Weights of a small spectrogram flow-matching model: widths [64, 128, 192], muon at rate 0.018.
Rows from block 12 of a small spectrogram flow-matching model, named by matrix and row number. Rows with one number belong to one channel. Each number is 200 + 30 x the weight over its row's rms, rounded and kept within 0 to 999. All counts start at 0.
After each channel's rows are labels from the 100 clips, of 14976 (inputs lightly noised), where the channel reaches its highest value: "band" is the frequency band that holds the peak; "top examples" is what is common among them. Only what is clearly more common there than usual is listed. The data: strings of digits, spoken by a formant synthesiser in many voices.
# convs0: first 3x3 conv (model.decb.0.2.convs.0.weight, 128x128x3x3, standardized in use, each kernel summed), inputs 0-127
# convs1: second 3x3 conv (model.decb.0.2.convs.1.weight, 128x128x3x3, standardized in use, transposed, each kernel summed), outputs 0-127

convs0.59,199,203,219,210,208,228,209,137,192,188,191,217,231,218,213,136,191,211,197,186,187,225,180,206,158,220,230,218,203,206,144,145,201,198,233,246,172,233,204,223,219,156,180,207,221,203,207,174,215,201,167,185,202,175,168,205,182,239,211,116,176,192,221,227,230,243,187,205,208,222,264,236,192,205,189,221,203,202,197,166,212,218,225,200,196,205,252,226,139,251,175,205,245,224,229,239,219,212,105,156,146,230,194,168,207,214,212,197,197,186,178,136,207,161,176,236,171,212,209,218,180,113,240,168,233,252,177,216
convs1.59,153,223,214,211,233,152,214,223,211,198,181,216,236,210,152,225,182,208,166,222,180,210,214,213,215,230,216,191,239,152,266,217,205,247,166,226,236,146,197,172,195,200,246,190,183,185,220,201,232,209,167,189,175,267,160,165,186,192,206,181,218,219,218,180,161,236,206,201,172,146,166,194,197,148,137,219,116,174,143,167,171,223,208,176,191,228,226,239,189,135,235,244,182,254,230,166,214,185,160,174,185,232,197,215,164,196,176,200,203,211,189,180,194,156,219,201,142,246,154,199,168,185,202,205,224,158,194,194
band: 500 to 1000 Hz
top examples: pink noise; rumble

convs0.122,130,190,157,182,187,219,204,216,163,208,207,146,235,257,215,167,144,155,224,183,192,257,211,165,179,197,178,200,226,154,199,221,215,205,269,201,164,192,197,253,180,233,245,141,189,203,216,182,164,246,260,208,237,177,172,215,127,176,189,207,190,201,230,172,264,194,190,182,184,146,220,202,193,161,181,226,138,204,183,188,230,220,142,181,212,268,198,154,211,183,212,228,183,181,229,232,210,220,225,195,225,163,198,210,206,219,183,210,187,201,211,248,162,198,195,233,187,194,159,211,225,230,212,235,226,231,224,228
convs1.122,250,193,210,211,201,169,158,153,220,165,168,190,204,192,210,188,221,252,136,228,171,168,181,230,239,200,169,211,177,215,202,203,187,194,153,144,238,195,189,140,187,162,180,235,190,187,194,221,213,177,150,182,196,176,205,198,207,258,201,261,254,176,161,253,207,212,183,192,187,195,187,123,231,171,248,149,209,223,224,178,230,228,201,224,223,172,176,214,193,190,231,111,182,180,228,240,191,159,185,171,199,238,156,180,199,183,215,206,225,187,229,253,231,215,216,194,253,227,220,208,193,219,254,167,152,219,191,183
band: 1000 to 2000 Hz
top examples: "eight"; first digit: eight; number of digits: 1; last digit: eight

convs0.24,219,225,207,211,161,173,241,218,219,153,233,153,202,169,222,247,171,215,173,237,184,197,192,255,224,212,201,179,186,134,250,170,152,184,221,189,197,188,222,214,215,223,180,208,199,164,220,192,174,175,181,197,189,169,181,210,205,207,185,178,160,236,186,181,228,180,238,207,193,205,201,255,192,185,172,210,184,185,202,222,198,206,212,209,204,226,250,229,210,187,207,201,191,96,240,196,234,269,247,157,197,237,232,221,164,120,206,256,218,170,267,226,206,177,184,163,181,197,243,194,225,196,220,166,211,213,120,156
convs1.24,193,266,184,190,188,212,210,218,228,223,224,225,191,260,232,143,204,204,277,194,179,212,226,139,186,130,219,248,202,251,227,235,163,249,186,231,186,209,221,228,236,235,245,257,165,190,187,221,183,209,157,193,160,209,210,199,214,195,196,183,254,204,201,223,224,212,195,196,192,188,215,217,256,215,238,250,162,170,205,167,192,178,227,226,139,203,180,242,184,143,239,165,209,212,211,172,215,262,182,246,155,223,206,210,196,216,230,218,144,239,211,150,201,219,225,206,152,190,184,169,208,178,210,184,208,171,211,202
band: 2000 to 4000 Hz
top examples: "six"; first digit: six; muffled (low-pass)

convs0.39,182,164,226,173,209,215,168,153,165,149,178,185,183,228,211,238,175,175,171,224,203,207,204,235,199,203,219,185,204,176,211,207,172,246,209,218,190,226,169,188,189,215,177,172,210,233,163,159,190,136,195,182,180,208,186,190,154,261,239,131,212,260,151,179,237,233,259,242,165,233,173,189,183,195,175,192,184,214,170,242,226,192,290,242,133,194,171,213,203,205,203,218,216,202,194,206,241,218,173,205,186,189,232,184,212,170,171,241,207,253,183,194,213,255,195,209,190,190,209,205,167,218,198,208,287,245,140,204
convs1.39,218,206,180,198,187,185,128,222,237,220,164,176,191,180,217,194,221,221,227,253,202,172,171,210,230,151,170,162,239,246,171,190,213,219,214,186,180,186,239,212,207,194,226,218,152,156,149,201,217,218,231,210,228,258,229,188,186,187,189,245,206,149,253,139,211,162,192,181,245,172,185,215,201,190,212,174,213,171,157,169,200,237,159,217,164,222,216,196,193,164,202,183,232,162,181,177,206,180,236,261,160,243,144,206,171,229,204,205,188,181,248,142,218,151,195,129,234,215,155,186,252,193,222,154,189,226,204,206
band: 4000 to 8000 Hz
top examples: white noise; first digit: three

convs0.8,191,215,199,213,155,204,248,186,193,192,153,192,212,137,218,194,208,183,174,163,258,161,211,212,213,180,194,164,239,160,222,202,179,180,235,139,185,249,190,210,227,195,212,191,185,245,223,194,214,226,181,248,202,176,194,184,183,178,199,171,253,204,235,216,167,230,224,197,213,185,184,199,195,198,147,204,165,170,171,130,214,214,207,233,193,236,227,217,185,203,260,214,221,220,147,227,263,277,177,185,202,216,236,174,191,194,244,226,222,227,215,148,206,145,168,238,218,174,243,211,130,215,227,168,173,218,128,189
convs1.8,208,209,192,223,214,188,194,187,183,176,209,214,178,208,262,245,194,213,243,124,98,218,203,265,215,169,211,281,162,205,209,241,184,200,261,231,225,186,268,140,191,176,197,223,203,225,195,230,228,211,229,202,234,205,260,216,219,215,163,194,220,237,182,214,175,195,152,213,213,197,174,201,213,215,233,235,246,170,217,202,243,197,238,207,204,155,192,137,208,227,204,179,227,182,238,187,194,232,225,262,188,212,137,189,209,213,164,232,185,166,198,181,150,214,205,172,195,202,184,183,200,184,190,174,182,225,179,176
band: 4000 to 8000 Hz
top examples: "three"; first digit: three; reverberation; muffled (low-pass)

convs0.106,218,195,236,199,217,201,235,231,108,192,206,175,208,253,264,219,182,184,187,193,211,196,187,228,237,254,172,215,183,181,263,193,186,225,197,172,147,215,236,212,185,223,184,210,213,239,161,223,192,218,147,190,218,193,135,194,216,196,215,139,173,194,225,185,212,230,194,210,178,241,210,220,221,204,135,212,183,189,209,164,209,228,157,201,193,219,182,207,209,178,215,187,187,171,200,220,186,209,200,178,170,224,239,221,231,178,246,248,213,154,213,203,240,201,192,212,109,152,188,201,230,237,216,169,196,216,86,192
convs1.106,215,223,128,154,219,265,215,194,218,179,192,143,172,182,220,224,179,220,242,219,195,177,159,210,191,185,189,167,186,228,212,149,203,188,229,201,191,225,167,157,155,222,214,221,200,229,183,190,161,201,222,178,263,190,226,165,236,162,205,217,221,198,209,204,233,222,229,180,187,177,135,224,168,241,213,216,209,199,211,220,241,217,167,192,198,197,215,171,183,234,147,196,199,215,195,245,198,203,157,184,171,281,149,232,163,171,252,213,203,169,236,209,212,222,217,257,241,233,254,236,204,226,125,169,212,212,235,232
band: 2000 to 4000 Hz
top examples: "six"; first digit: six; rumble; first digit: two

convs0.112,177,229,246,188,224,210,198,197,190,168,214,195,217,182,216,183,175,199,214,214,160,197,157,198,173,201,214,221,182,200,196,164,183,183,264,166,180,264,222,180,208,213,192,222,177,201,206,265,192,176,192,163,209,155,209,150,180,228,183,179,153,183,247,148,207,255,202,189,146,200,273,177,182,215,213,201,196,224,174,162,238,178,140,215,176,171,189,206,173,134,135,276,254,172,193,127,229,222,178,250,225,221,247,207,202,233,209,222,232,194,187,191,243,195,198,245,249,206,201,199,177,224,194,238,199,212,181,238
convs1.112,188,137,213,158,273,217,217,247,160,205,108,187,216,216,152,160,208,192,157,204,205,203,250,204,226,206,228,226,148,228,250,198,180,183,180,150,236,183,184,200,216,197,196,158,193,162,213,207,202,182,192,190,182,241,207,179,165,199,204,190,175,206,201,243,132,255,224,190,200,236,254,225,194,182,210,149,191,219,151,195,193,198,210,183,204,185,231,164,228,151,168,192,188,229,211,231,230,256,169,206,216,220,195,156,253,214,181,235,167,234,217,179,171,225,202,184,158,189,139,221,160,179,246,199,201,216,180,239
band: 500 to 1000 Hz
top examples: white noise; pink noise; first digit: three

convs0.65,167,188,239,225,208,211,187,232,174,186,213,203,224,233,216,164,168,138,223,195,258,198,194,203,205,220,230,183,190,158,228,227,224,192,215,136,183,212,239,184,211,197,208,210,190,242,205,180,213,236,153,200,238,210,163,221,87,195,209,171,155,230,258,203,195,213,207,223,203,109,172,252,222,213,179,199,158,186,192,254,189,173,213,200,168,177,215,274,185,230,185,223,215,204,191,164,184,209,230,192,229,177,208,192,222,207,161,228,271,174,195,200,177,239,217,235,180,190,182,230,210,189,185,183,214,174,127,157
convs1.65,170,205,181,202,198,229,171,191,185,197,191,209,170,193,228,217,225,237,195,157,139,159,227,222,212,158,202,226,165,219,212,155,189,279,170,243,239,162,207,184,167,208,209,281,179,162,166,210,195,253,193,177,215,235,226,185,230,184,203,194,239,184,173,185,198,190,150,184,168,196,225,218,236,206,199,154,214,199,169,154,224,170,228,213,196,224,176,178,145,204,216,232,178,234,255,173,184,233,153,199,156,198,167,210,165,253,177,213,128,187,233,197,202,212,265,150,242,224,211,189,166,184,226,146,185,186,177,233
band: 2000 to 4000 Hz
top examples: "six"; "eight"; first digit: eight; pink noise

convs0.42,200,196,180,195,159,238,214,156,227,159,148,226,237,211,188,172,139,180,219,241,198,245,226,179,231,176,180,210,189,190,211,183,242,211,210,179,195,219,252,192,214,203,230,214,196,154,254,194,157,255,135,185,233,185,196,203,234,220,227,202,194,218,156,225,224,190,176,191,180,171,200,248,194,168,188,202,160,259,177,195,133,214,187,197,179,234,192,181,180,214,190,129,213,171,145,201,199,248,179,178,202,157,206,217,232,140,215,209,247,239,201,201,192,207,222,227,227,242,185,226,207,263,206,190,185,274,163,144
convs1.42,228,228,169,244,204,190,209,189,197,263,192,230,224,219,155,195,226,197,188,203,186,119,216,198,191,257,161,166,257,139,183,214,201,210,199,208,178,176,204,177,203,249,201,116,193,208,208,185,146,184,235,219,212,252,227,202,193,194,198,202,206,168,229,176,286,212,190,197,196,172,198,231,167,262,208,165,180,169,183,224,136,222,178,182,245,183,212,166,209,165,222,211,239,185,208,176,146,196,193,227,191,191,146,185,200,242,160,186,170,233,226,226,199,167,177,174,201,199,207,157,205,163,188,184,264,142,205,209
band: 500 to 1000 Hz
top examples: "three"; first digit: three; rumble

convs0.38,136,166,213,245,216,197,198,221,172,214,176,196,175,196,138,161,189,168,190,199,164,200,197,224,234,252,170,213,191,265,176,213,210,235,235,201,164,225,187,219,186,198,196,212,251,169,161,301,229,177,166,164,209,203,218,201,222,196,228,158,185,239,181,218,209,241,173,233,179,209,195,188,230,189,246,194,225,181,169,164,192,175,230,207,205,216,182,154,193,222,233,184,242,203,169,230,138,209,200,125,243,250,246,204,144,220,227,207,176,191,190,169,190,200,173,217,241,227,189,210,236,184,180,132,167,218,180,239
convs1.38,240,241,147,222,228,173,193,197,195,207,231,189,176,180,236,173,192,228,217,215,166,237,181,131,205,171,207,194,188,195,225,187,215,198,181,170,187,167,250,213,217,264,189,188,219,233,206,141,217,128,221,256,185,185,160,229,185,151,226,253,147,155,181,198,178,212,230,168,176,185,198,187,185,204,188,182,175,226,184,215,185,206,161,150,140,218,188,252,203,163,151,192,164,248,213,152,209,203,228,241,201,150,173,172,212,172,166,240,214,198,264,184,225,188,191,171,159,167,182,187,154,233,166,237,229,192,212,189
band: 1000 to 2000 Hz
top examples: first digit: zero

convs0.118,153,246,212,219,214,166,228,246,164,189,207,161,211,224,220,235,152,198,175,147,221,200,171,240,202,266,236,171,194,218,219,156,191,205,212,220,197,206,200,167,143,183,256,224,229,216,186,225,206,202,184,286,206,195,199,241,185,243,213,198,150,180,223,191,204,204,192,224,167,179,177,208,192,188,138,170,149,249,208,208,213,219,206,224,186,229,221,204,180,204,207,215,221,216,227,214,214,235,199,163,242,200,169,246,156,197,168,251,126,216,174,199,220,186,208,237,167,244,167,196,181,125,196,181,217,177,145,144
convs1.118,211,170,192,222,174,188,231,200,197,130,205,186,196,237,236,165,210,217,201,215,204,227,181,212,161,177,109,167,212,184,178,203,218,220,203,200,246,197,201,231,263,223,137,208,253,211,245,163,235,207,232,175,217,199,171,219,165,184,199,232,228,221,141,210,171,206,221,158,234,235,216,207,220,211,219,205,128,207,184,160,243,179,193,180,202,197,141,202,241,160,189,217,217,175,234,233,200,170,150,183,209,259,189,164,211,203,214,185,216,236,200,214,222,196,187,216,200,163,232,220,244,246,154,185,133,212,272,180
band: 500 to 1000 Hz
top examples: "zero"; pink noise; first digit: zero

convs0.127,242,195,243,209,163,212,243,225,240,202,194,238,221,218,201,219,185,165,216,248,216,229,212,211,248,198,219,232,196,205,234,173,202,185,170,182,214,224,220,194,174,223,197,157,213,222,190,281,218,254,224,253,214,226,219,227,215,235,174,150,188,182,211,196,147,257,188,184,152,187,190,208,183,179,207,204,137,175,191,162,175,242,193,177,218,166,178,174,104,196,170,222,184,198,218,207,192,205,178,190,237,235,176,210,189,200,169,252,158,152,213,239,193,162,191,196,132,201,200,193,158,153,217,171,263,194,171,144
convs1.127,156,170,184,211,198,200,227,220,182,228,189,171,174,178,173,189,154,179,194,211,186,196,205,253,208,194,179,210,183,160,167,231,212,232,241,201,241,205,143,209,208,262,146,179,198,203,234,146,181,207,166,180,187,218,128,152,183,212,245,234,207,170,204,253,269,157,223,152,254,190,234,229,209,195,193,199,227,236,189,187,174,178,201,202,181,180,241,217,158,166,236,193,203,225,191,190,184,187,127,199,157,138,196,214,220,188,157,194,197,181,191,103,202,197,158,201,164,229,185,201,196,168,213,165,171,197,175,242
band: 250 to 500 Hz; 0 to 250 Hz
top examples: whispered

convs0.43,193,247,201,151,220,183,215,202,181,204,173,180,177,193,240,224,163,189,228,238,182,172,131,251,195,241,182,194,199,225,176,162,179,208,261,275,208,219,199,202,166,209,216,183,187,226,206,213,171,199,192,169,175,210,166,189,194,158,169,201,174,217,223,178,203,181,215,259,223,213,196,166,193,169,187,241,230,181,112,168,190,194,223,260,240,212,261,230,210,217,174,182,198,195,218,268,199,173,237,163,235,169,179,194,185,161,172,243,212,201,217,268,160,156,177,258,208,143,187,192,215,211,237,213,153,200,212,203
convs1.43,178,203,260,220,209,203,193,244,213,183,207,178,199,194,176,205,198,222,211,183,155,244,222,251,210,217,245,193,225,249,245,205,195,208,156,156,252,179,200,141,192,211,180,204,207,195,139,166,202,180,204,160,188,115,155,181,199,262,202,193,181,251,213,185,197,167,147,201,191,240,206,233,150,191,180,255,136,211,185,172,197,197,187,199,172,188,166,174,226,226,230,165,220,217,249,139,185,278,185,246,207,221,227,177,205,224,213,198,214,185,174,189,204,194,199,248,202,192,213,182,191,193,233,141,220,258,198,160
band: 0 to 250 Hz; 500 to 1000 Hz
top examples: mains hum

convs0.19,219,215,188,210,211,140,254,212,184,196,216,167,185,232,206,169,202,164,216,200,248,229,186,191,220,198,186,188,185,240,217,189,185,211,162,216,214,163,223,208,193,207,174,192,221,202,201,229,151,192,181,254,179,212,227,175,189,243,215,140,212,129,243,179,259,249,186,212,269,203,224,252,199,202,203,216,114,222,173,173,223,215,141,244,197,219,160,177,167,199,187,235,222,197,208,237,168,198,145,190,243,218,150,200,184,188,205,188,151,203,166,210,211,167,208,197,238,244,222,241,205,158,143,204,231,201,128,223
convs1.19,183,137,179,207,133,169,212,175,171,174,198,243,189,205,146,219,219,234,229,168,230,204,223,108,190,180,153,182,177,164,181,223,215,210,186,171,192,155,190,158,214,246,153,262,240,220,209,131,179,183,209,187,203,197,154,184,230,135,201,159,135,219,185,188,215,189,223,203,147,236,156,210,179,196,187,151,223,213,209,224,189,213,211,183,213,195,181,221,228,201,220,174,202,261,188,254,207,184,228,192,200,186,228,180,223,166,198,190,180,241,233,209,127,215,175,191,189,185,222,203,196,199,139,239,195,223,225,199
band: 500 to 1000 Hz
top examples: "six"; first digit: six; last digit: six

convs0.125,163,201,186,201,202,189,196,226,181,177,164,179,207,177,208,199,186,224,206,185,235,155,226,228,208,176,61,233,256,180,212,212,186,196,210,161,179,190,258,174,223,196,183,164,211,216,206,141,224,165,172,227,229,221,245,221,215,199,217,160,152,199,171,187,210,204,195,206,177,189,219,237,224,181,211,215,171,193,214,281,196,152,194,259,203,204,231,193,217,238,137,214,237,160,165,193,179,230,221,134,189,256,160,155,149,213,237,251,225,190,196,195,222,195,202,197,194,227,197,209,213,228,212,197,224,214,200,240
convs1.125,195,272,179,168,145,217,180,170,184,173,173,249,215,218,249,184,171,165,198,148,193,227,183,206,230,215,205,149,173,196,228,184,201,158,225,260,166,215,164,222,171,194,144,204,206,190,180,196,262,162,224,194,243,197,193,227,169,177,161,182,239,230,211,196,198,227,196,187,192,234,209,252,175,242,235,194,185,136,221,191,182,205,238,214,189,173,172,238,181,229,185,205,172,234,180,147,198,155,168,188,185,172,201,204,183,181,205,237,186,200,219,195,160,196,211,167,181,233,229,154,211,243,148,159,272,187,147,144
band: 2000 to 4000 Hz
top examples: "three"; first digit: three; last digit: three

convs0.61,148,214,197,227,160,189,234,174,198,181,169,121,193,215,160,232,128,202,234,256,172,211,218,174,212,218,210,232,207,174,194,174,195,232,219,239,165,187,184,199,220,201,212,180,211,211,229,220,196,203,215,181,216,181,63,233,166,189,218,190,158,200,187,229,181,211,192,204,204,192,199,210,149,208,183,222,166,212,181,151,201,160,211,193,184,239,161,186,203,158,211,202,231,199,201,224,202,222,228,191,226,216,207,244,168,196,194,149,244,238,237,270,189,174,164,204,197,228,151,255,237,230,224,232,213,213,237,243
convs1.61,199,183,205,193,207,203,163,200,233,206,228,224,223,195,232,180,229,146,170,127,191,237,236,280,269,254,187,170,190,195,183,204,215,215,187,143,212,204,263,161,175,157,208,227,233,192,174,209,252,175,214,255,210,156,202,179,232,206,213,212,170,227,247,179,177,187,285,235,133,192,178,179,247,213,229,196,165,191,211,251,200,268,211,217,250,204,198,196,200,235,195,206,175,209,203,158,237,186,258,194,190,171,217,168,234,202,218,215,202,138,178,205,185,200,222,224,219,233,200,199,213,213,209,197,212,167,200,210
band: 500 to 1000 Hz
top examples: muffled (low-pass)

convs0.20,161,220,229,182,231,152,199,185,162,183,226,190,224,170,190,157,209,189,212,187,189,223,232,248,258,188,211,168,210,225,227,230,198,173,215,236,165,215,217,210,197,225,181,193,119,211,189,224,245,210,168,229,251,181,142,219,154,162,168,190,221,215,157,174,230,200,181,185,196,204,207,209,228,156,201,177,171,219,179,189,180,193,191,176,201,213,204,198,168,176,246,239,247,185,145,187,167,254,190,240,175,247,231,198,146,193,225,226,199,184,256,187,182,198,132,195,221,188,174,254,258,158,192,244,161,260,245,218
convs1.20,239,248,190,164,180,185,174,220,213,210,171,116,228,228,244,205,181,188,156,199,205,180,145,234,219,213,167,230,262,201,207,173,214,157,191,192,231,185,167,170,218,209,242,165,186,197,227,231,209,178,178,209,225,198,239,220,234,238,179,254,175,240,112,246,142,171,200,201,197,210,235,184,191,196,251,240,186,242,223,185,245,256,184,182,233,195,181,177,202,221,169,189,180,185,260,177,215,239,274,217,161,201,166,196,203,199,247,209,213,189,189,201,180,194,221,253,171,215,191,191,198,184,262,215,228,206,209,214
band: 2000 to 4000 Hz
top examples: reverberation; "eight"; first digit: eight; last digit: eight

convs0.124,214,177,226,222,220,130,244,192,203,222,181,201,220,189,171,213,170,237,220,233,222,223,208,222,219,193,202,226,177,197,235,159,169,187,203,197,242,155,182,132,168,180,194,163,204,207,204,205,174,203,180,213,188,166,220,187,242,242,205,264,223,182,181,179,188,209,201,226,214,208,263,211,199,199,190,222,223,168,174,216,173,203,157,232,189,172,250,257,201,232,133,162,226,234,128,173,216,113,207,225,230,209,261,198,215,186,184,167,163,173,186,113,197,249,213,165,224,188,235,217,191,203,164,216,245,199,217,195
convs1.124,195,171,212,220,177,207,224,184,253,227,188,186,190,213,179,177,197,198,161,188,160,172,228,292,158,198,184,218,196,240,217,208,212,182,210,162,207,240,226,195,210,219,193,212,225,194,225,205,168,224,193,236,196,194,189,174,213,196,243,182,174,226,228,192,166,228,271,251,181,218,194,170,197,212,265,165,184,178,157,227,156,254,182,216,176,153,153,190,221,264,263,165,181,184,143,227,216,235,178,187,227,190,215,154,214,226,159,202,208,210,147,202,193,252,166,182,231,160,171,191,245,196,229,190,205,228,115,193
band: 2000 to 4000 Hz
top examples: muffled (low-pass); white noise; number of digits: 1

convs0.3,208,262,192,200,140,185,182,254,217,259,180,243,191,213,170,219,167,184,244,185,237,181,159,151,140,141,173,182,222,218,169,200,221,189,183,245,238,273,212,186,181,202,216,192,231,218,227,206,213,240,203,202,177,185,157,179,207,184,160,253,203,138,206,221,164,240,178,164,177,180,236,201,235,231,219,157,178,215,194,183,240,190,214,161,219,233,187,209,215,226,207,217,165,171,220,230,173,243,188,221,228,196,193,205,231,204,182,201,185,139,150,137,268,194,200,182,220,152,211,185,211,208,237,165,212,224,216,166
convs1.3,169,199,196,232,204,191,200,186,174,179,194,219,228,182,184,178,194,191,223,149,204,295,204,247,170,242,221,221,177,209,233,182,160,220,228,242,167,179,191,211,219,270,170,207,156,294,246,229,212,223,204,229,212,219,223,224,247,187,201,148,202,208,215,217,222,164,224,242,201,189,205,206,154,204,216,227,166,235,168,150,195,242,221,235,253,168,212,167,172,148,228,205,218,198,216,140,166,186,154,235,195,186,212,182,169,203,197,241,209,277,192,180,237,227,187,188,236,200,211,203,187,164,231,192,228,226,157,207
band: 4000 to 8000 Hz; 0 to 250 Hz
top examples: number of digits: 2

convs0.50,191,174,172,179,218,252,159,152,150,202,189,160,172,153,163,191,229,199,198,215,204,204,235,192,205,178,174,197,155,194,167,196,242,249,278,226,244,210,246,173,235,185,232,235,234,239,201,228,204,179,176,211,190,276,172,153,195,186,215,192,187,298,231,188,205,201,159,199,204,204,196,144,185,165,202,169,208,214,182,154,183,178,245,198,219,143,163,227,210,187,206,219,209,236,195,249,170,164,180,195,237,188,204,192,180,181,180,199,209,212,195,221,195,210,184,169,240,197,159,195,276,217,208,195,208,171,276,203
convs1.50,181,217,191,161,252,216,206,236,160,220,214,145,189,261,199,232,215,228,217,286,214,229,214,91,218,228,207,237,179,162,200,220,180,234,187,212,230,231,191,174,252,169,195,212,184,191,211,162,199,216,190,118,207,186,173,200,239,236,179,164,205,212,197,222,219,174,161,179,244,223,183,257,190,170,185,219,234,208,175,207,228,195,259,186,226,196,206,223,210,165,172,204,208,212,156,168,192,225,189,246,215,184,211,187,213,214,196,170,238,160,198,168,197,221,185,146,211,246,226,199,147,169,229,181,219,201,249,156
band: 4000 to 8000 Hz
top examples: muffled (low-pass); quiet level; pink noise; number of digits: 5

convs0.16,142,101,216,242,161,232,187,206,184,160,169,251,203,188,234,162,169,176,204,174,207,213,173,206,233,192,180,258,212,208,277,199,195,174,200,210,225,257,195,189,217,201,171,171,204,180,184,210,184,215,212,204,225,156,195,187,199,174,181,206,199,219,202,224,175,237,178,225,194,196,167,219,171,221,219,177,217,174,224,222,198,203,222,211,182,222,162,232,222,268,201,196,185,122,179,239,244,233,212,87,212,193,223,200,169,222,223,232,184,182,224,202,173,219,264,191,206,216,212,236,170,170,236,145,162,218,196,200
convs1.16,247,205,205,233,216,151,202,193,212,155,226,184,210,231,218,180,210,172,170,172,195,196,232,171,173,227,197,217,190,165,200,240,192,210,169,204,151,188,193,203,194,214,236,159,169,255,152,226,195,152,189,190,199,235,156,209,185,195,240,178,193,169,184,206,140,165,157,196,189,273,277,187,193,157,185,260,255,189,139,218,200,180,189,175,251,203,196,188,250,254,169,146,173,190,204,222,196,207,225,230,177,167,193,154,189,162,204,184,208,221,213,156,179,230,169,178,253,180,207,206,149,253,181,199,234,198,238,242
band: 4000 to 8000 Hz
top examples: white noise; quiet level

convs0.96,219,223,232,231,235,198,179,212,130,161,205,192,237,184,191,174,157,158,211,159,128,226,124,177,172,198,187,219,210,224,190,252,222,183,223,178,189,195,184,196,202,202,147,197,208,199,211,207,222,183,166,270,253,213,229,148,190,154,203,215,181,207,194,178,201,233,194,245,179,260,199,210,227,166,190,147,190,159,175,186,168,231,194,195,165,140,239,189,220,220,231,265,235,221,232,167,173,243,190,190,191,255,183,213,189,228,177,228,217,213,168,217,170,215,147,226,232,188,206,226,185,184,270,239,201,227,196,196
convs1.96,171,185,232,195,194,183,183,197,190,190,203,209,172,206,197,224,195,202,218,222,243,165,210,130,223,219,204,221,217,147,201,166,217,187,188,167,188,181,159,225,215,214,206,202,186,224,150,212,172,215,195,214,215,152,156,169,150,240,169,162,242,176,220,156,234,227,255,200,255,140,206,194,183,212,199,200,193,218,204,216,178,203,183,173,263,183,152,203,160,228,252,159,177,189,181,212,125,233,214,247,201,217,196,217,184,206,193,187,212,160,187,198,152,155,195,194,221,114,176,176,264,181,204,112,207,254,181,220
band: 2000 to 4000 Hz
top examples: "one"; first digit: one; last digit: one